From a checkpoint of a small encoder-decoder audio transcriber.
Model: log mel input, encoder arch tdnn, encoder activation leaky_relu, encoder depths [12], encoder widths [192], decoder layers 12, decoder norm layernorm, decoder activation gelu.
Data: trained on short made-up English sentences, spoken by a formant synthesiser in many voices, 26041 training examples, 67.3 epochs.
Rows from block 9 of the audio encoder of a small encoder-decoder audio transcriber, named by matrix and row number. Each number is 50 + 12 x the weight over its row's rms, rounded and kept within 0 to 99. All counts start at 0.
After each channel's rows are labels from the 100 clips, of 14976, where the channel reaches its highest value: "peak on" is the class under the peak. Only what is clearly more common there than usual is listed. The data: short made-up English sentences, spoken by a formant synthesiser in many voices.
# conv: pointwise conv (encoder.blocks.9.conv.weight, 192x192x1), inputs 0-95

conv.8:42 41 49 78 42 33 55 43 71 84 49 52 39 34 36 67 59 38 35 36 40 29 43 59 58 56 46 24 42 55 43 34 37 47 41 61 36 46 28 58 51 59 50 47 41 57 45 55 48 41 42 44 37 49 57 45 66 54 43 32 46 18 36 74 47 34 57 56 52 53 49 59 50 36 45 59 56 68 53 46 40 50 51 49 49 66 51 46 30 44 47 65 37 58 44 39
peak on: /ɛ/; /aʊ/

conv.107:43 62 59 40 56 41 58 38 50 37 62 44 43 35 60 33 37 50 43 45 48 52 77 35 41 37 42 50 70 51 63 27 54 50 52 59 34 70 41 38 36 51 55 45 56 56 58 38 44 68 42 55 64 38 59 34 46 73 59 37 39 65 49 41 39 44 36 52 53 47 34 39 61 68 42 51 75 50 52 68 57 64 37 43 33 67 57 37 56 58 43 47 57 35 45 65
peak on: /u/; /æ/

conv.169:44 38 40 53 58 52 39 41 59 32 45 58 51 62 44 49 55 39 43 35 29 47 47 39 81 84 38 64 50 29 42 49 40 36 58 36 20 36 41 50 55 37 39 40 31 59 55 46 53 56 51 23 58 51 54 42 30 60 53 52 68 63 33 50 51 42 39 94 42 54 44 36 49 54 44 66 33 42 57 71 64 67 44 82 35 46 70 57 46 52 62 39 50 41 38 49
peak on: /æ/

conv.96:36 33 50 67 26 42 56 60 42 33 31 38 34 21 35 39 40 39 48 50 62 44 65 47 57 57 57 55 47 47 67 26 45 44 57 37 48 46 55 40 31 39 38 36 56 52 37 83 35 34 57 45 50 49 58 65 43 34 55 60 57 31 44 75 39 44 71 49 46 37 49 57 43 38 42 47 75 56 60 47 57 39 79 26 52 46 56 61 73 43 42 54 47 44 42 41
peak on: silence

conv.176:48 30 46 75 42 35 60 56 33 47 61 59 71 32 56 49 62 65 50 38 55 36 60 38 29 50 37 44 49 38 62 61 50 52 68 52 43 61 36 26 64 45 48 52 47 62 52 46 47 60 50 35 51 30 55 39 51 49 50 74 58 71 68 44 69 53 48 44 41 40 46 60 54 35 42 58 63 65 39 35 56 83 42 49 38 41 53 47 52 48 47 51 45 55 51 56
peak on: /æ/

conv.43:54 29 57 58 50 43 51 48 58 59 61 53 59 48 65 57 59 48 52 66 41 55 51 36 48 32 41 47 43 54 59 46 31 38 55 40 54 53 45 52 58 54 49 32 66 52 65 44 59 23 45 43 58 57 55 47 45 45 42 61 43 49 60 73 54 41 51 61 54 45 36 44 64 67 55 48 82 43 37 60 32 64 36 62 76 30 34 63 61 51 54 64 56 30 48 43
peak on: /ɪ/

conv.54:56 43 32 50 49 40 58 55 47 37 62 43 60 49 26 45 46 55 73 52 24 48 54 37 32 49 39 33 62 59 50 53 24 44 42 45 48 61 49 63 63 69 55 46 50 36 71 69 49 62 59 68 45 59 48 53 51 53 47 40 68 55 50 44 55 60 57 51 61 32 44 56 66 48 31 60 49 21 31 78 43 49 62 30 45 46 64 41 50 62 53 36 66 39 43 32
peak on: /u/; /aɪ/

conv.81:50 56 44 50 54 33 64 48 41 41 50 62 27 30 47 54 31 64 62 45 65 56 62 52 55 52 50 38 47 38 49 71 55 43 55 41 46 41 51 39 37 51 54 51 43 49 37 32 57 74 26 39 70 53 45 54 30 50 62 62 35 56 40 46 35 66 50 37 43 54 57 49 45 19 33 77 37 32 46 39 41 44 39 42 58 52 41 25 51 36 26 51 40 58 60 54
peak on: /ɪ/

conv.128:50 47 46 48 44 41 50 35 61 73 61 42 54 37 50 60 61 52 43 54 41 47 52 35 41 53 41 40 30 63 40 70 60 47 30 33 47 67 43 46 33 62 40 65 44 64 45 97 47 52 67 37 32 37 35 50 57 64 28 63 59 42 70 33 59 48 60 53 55 46 44 49 63 75 25 50 54 71 55 39 51 62 41 78 37 37 50 51 44 47 48 59 50 30 56 50
peak on: silence

conv.149:66 47 54 51 31 57 44 59 29 38 72 67 44 52 50 49 41 37 50 74 81 68 52 40 68 66 53 29 60 34 53 35 30 52 61 59 48 49 55 37 53 68 53 54 33 45 42 63 59 47 57 51 42 44 50 59 51 67 52 69 85 36 68 62 46 55 69 69 60 37 43 41 36 42 65 50 68 45 64 60 64 52 59 60 32 57 45 51 62 51 47 44 43 45 49 73
peak on: /i/; /u/

conv.117:54 40 45 50 65 49 52 54 56 55 49 44 34 57 28 61 42 45 62 59 41 47 45 38 36 49 34 39 67 25 62 49 27 72 57 64 53 45 42 57 31 41 37 43 46 57 46 26 42 57 67 41 52 36 55 54 37 62 60 51 48 38 40 52 56 59 39 37 50 57 36 55 53 33 39 56 37 55 56 50 60 48 55 48 49 50 52 42 61 49 32 59 37 62 42 34
peak on: silence

conv.165:33 58 85 63 66 61 53 46 35 36 46 48 53 45 42 41 48 70 66 59 50 29 47 45 59 60 83 46 30 78 45 45 65 32 64 58 64 32 48 54 44 52 54 52 57 45 56 37 64 56 44 54 36 36 37 42 57 30 43 75 60 41 76 60 43 52 56 44 59 59 57 51 77 72 62 59 38 40 48 47 41 48 49 46 43 36 43 57 49 52 55 37 42 42 38 47
peak on: /æ/; /t/

conv.82:45 57 52 41 43 32 57 57 52 41 59 53 68 65 37 34 59 60 62 46 33 49 49 56 39 53 39 71 54 55 57 58 38 43 47 48 68 35 64 49 45 36 77 45 56 48 68 39 44 65 47 49 71 60 46 59 38 55 47 59 61 77 37 54 60 35 59 37 44 54 54 39 45 35 33 24 44 37 66 43 40 44 57 42 49 48 54 51 51 51 61 52 33 54 35 52
peak on: /ɛ/

conv.18:63 75 32 34 45 34 45 63 41 54 57 48 12 32 55 36 30 50 45 39 56 36 47 59 53 34 37 51 62 39 42 58 59 57 59 54 50 68 72 44 32 29 41 51 45 48 51 43 53 61 38 39 54 33 50 50 73 77 65 38 52 59 45 46 40 51 69 39 44 53 35 88 76 26 35 61 50 35 42 55 37 57 57 64 38 55 44 54 44 48 51 42 43 72 57 45
peak on: /ɪ/

conv.160:50 41 46 54 63 79 60 44 40 57 67 62 70 39 58 41 75 58 47 60 30 48 59 60 51 52 34 65 44 47 57 52 61 57 46 57 53 51 54 47 59 43 37 42 45 44 51 55 28 38 22 39 63 59 67 53 59 57 55 37 44 32 43 65 49 57 36 44 64 38 53 51 54 55 34 67 71 41 38 42 44 49 49 69 54 36 76 40 68 46 61 47 52 54 45 26
peak on: /u/

conv.36:37 33 57 35 57 45 53 49 37 33 45 75 47 48 59 47 61 43 46 54 55 46 61 25 50 47 58 65 31 34 57 57 50 56 70 72 46 50 69 55 44 43 59 58 53 45 53 42 44 17 39 81 32 55 42 44 70 67 41 56 44 26 53 55 38 69 41 53 47 57 55 25 48 40 78 54 44 26 50 63 49 69 49 36 99 63 40 58 39 65 48 52 49 31 53 27
peak on: /ɪ/

conv.21:47 64 46 33 40 60 52 51 38 59 49 58 53 39 58 53 42 77 44 41 53 63 44 33 61 43 52 71 46 54 45 39 45 52 44 53 40 43 64 35 52 37 40 53 54 66 46 63 72 67 68 35 42 56 68 63 64 56 46 41 60 40 56 59 65 75 63 75 32 65 43 38 70 35 52 32 36 14 47 49 45 35 37 48 63 43 43 26 37 42 59 73 60 37 52 43
peak on: /ɪ/

conv.139:60 59 61 50 24 44 43 60 51 67 41 59 60 36 39 53 60 51 38 59 45 43 40 68 37 52 43 69 47 70 54 70 50 67 60 44 41 30 35 50 45 51 59 48 35 44 42 38 42 29 23 43 51 40 51 50 65 39 49 58 45 43 31 38 39 47 42 74 43 51 30 38 53 63 55 37 51 47 50 38 35 52 64 63 61 58 55 39 64 54 47 32 48 59 45 49
peak on: /z/

conv.143:55 51 61 49 60 50 44 32 90 61 30 46 42 48 42 52 53 85 44 45 53 45 46 40 58 60 42 26 56 47 40 39 40 57 56 66 47 30 23 38 72 53 48 45 48 71 43 55 48 65 56 41 50 40 70 44 34 44 52 43 36 39 32 63 51 48 56 89 57 46 42 40 38 39 43 67 46 53 64 56 38 55 36 57 28 40 43 43 49 49 54 47 60 55 47 27
peak on: /z/

conv.118:38 48 51 52 57 49 81 30 43 41 51 52 34 56 57 34 53 42 47 59 56 53 55 43 57 91 39 40 26 26 48 55 55 52 45 39 66 39 56 43 33 49 52 44 55 61 48 62 47 36 37 42 68 55 47 41 39 58 59 37 56 47 29 48 38 40 56 53 59 53 34 56 35 60 54 76 30 42 35 33 45 49 46 38 42 61 38 48 41 48 58 38 54 38 34 50
peak on: /ɪ/; /oʊ/

conv.33:69 65 24 50 44 54 62 48 47 45 59 50 56 34 23 59 83 39 48 54 27 61 58 52 50 43 62 37 38 35 40 47 50 58 62 29 75 47 47 43 57 25 64 54 66 66 49 60 28 69 51 46 38 58 33 61 44 63 37 52 44 52 40 61 72 37 46 57 58 69 53 51 55 62 55 48 58 44 58 53 53 47 64 52 25 46 52 55 48 51 51 63 67 67 41 56
peak on: /ɛ/; /aɪ/

conv.80:63 52 26 53 50 62 63 73 52 46 35 42 72 36 63 45 48 52 43 63 60 59 49 33 45 93 23 36 48 49 43 40 50 36 66 40 39 53 47 39 40 64 59 44 51 49 37 60 60 53 47 36 39 35 42 45 48 39 53 51 82 62 66 62 57 47 49 66 68 32 47 47 50 53 51 53 48 59 33 52 32 64 43 45 36 55 51 34 36 36 79 67 44 40 55 36
peak on: /u/

conv.66:33 41 65 40 43 50 49 43 50 50 75 36 47 74 50 53 49 49 45 52 43 47 78 39 29 53 50 51 40 42 58 42 51 44 61 48 41 41 32 36 48 44 56 38 49 70 58 54 58 59 58 31 54 51 53 65 39 52 80 29 60 62 37 32 40 37 52 50 54 49 56 56 61 40 54 63 74 40 38 50 56 47 42 41 65 56 32 55 41 63 32 38 22 56 74 66
peak on: /ɪ/; /ɔ/

conv.181:59 74 53 43 55 79 64 44 57 49 51 55 52 38 45 43 53 40 55 33 32 45 59 64 54 49 51 64 40 54 56 56 45 52 45 38 50 58 44 41 40 46 49 77 33 67 45 37 60 41 48 44 56 48 72 59 48 52 29 34 43 54 54 49 44 42 47 99 56 55 44 55 53 26 57 38 34 39 39 54 77 60 56 47 43 43 29 60 46 45 49 69 50 37 41 49
peak on: /z/; /eɪ/

conv.147:59 37 72 47 25 46 38 51 40 51 56 56 64 45 44 65 57 52 48 39 53 55 74 51 39 62 48 56 34 56 33 52 66 28 69 51 62 63 50 35 56 62 55 53 53 57 65 52 31 47 58 26 63 43 35 49 52 27 63 75 50 47 48 72 63 47 45 48 39 37 64 47 52 44 33 47 45 27 43 57 32 26 32 55 42 59 55 60 66 62 32 54 37 40 22 71
peak on: /ɛ/

conv.31:39 39 50 52 51 27 80 75 39 38 43 69 42 50 52 34 65 42 57 70 35 37 55 75 54 41 65 49 66 46 32 55 19 22 70 38 28 42 50 49 45 39 56 52 45 47 58 60 42 38 55 47 28 70 59 35 69 55 44 52 33 50 40 50 38 53 54 70 35 61 43 43 39 49 46 41 61 30 41 40 35 50 55 54 28 53 59 55 57 42 52 61 57 39 49 51
peak on: /z/; /ɪ/

conv.98:52 51 52 46 48 66 40 61 57 48 54 57 49 52 45 42 50 30 30 48 32 46 46 58 51 36 49 41 44 35 38 44 49 43 77 47 26 36 49 36 38 53 43 85 42 30 48 49 43 65 50 35 39 45 35 57 65 53 58 49 57 59 43 45 28 26 66 36 40 47 36 59 39 35 61 43 33 40 63 31 56 68 53 37 60 43 45 41 56 61 71 49 57 44 34 63
peak on: /æ/

conv.168:45 53 42 48 58 40 49 54 51 48 47 38 51 52 78 57 33 37 59 39 36 41 53 58 24 40 40 37 46 55 43 38 68 42 55 40 41 78 53 58 38 46 41 32 66 56 34 57 49 66 48 61 41 45 43 47 53 44 34 69 63 51 42 45 41 53 34 58 54 59 44 63 57 36 36 52 70 43 43 58 65 50 58 47 45 55 66 48 48 49 66 63 68 68 61 72
peak on: /u/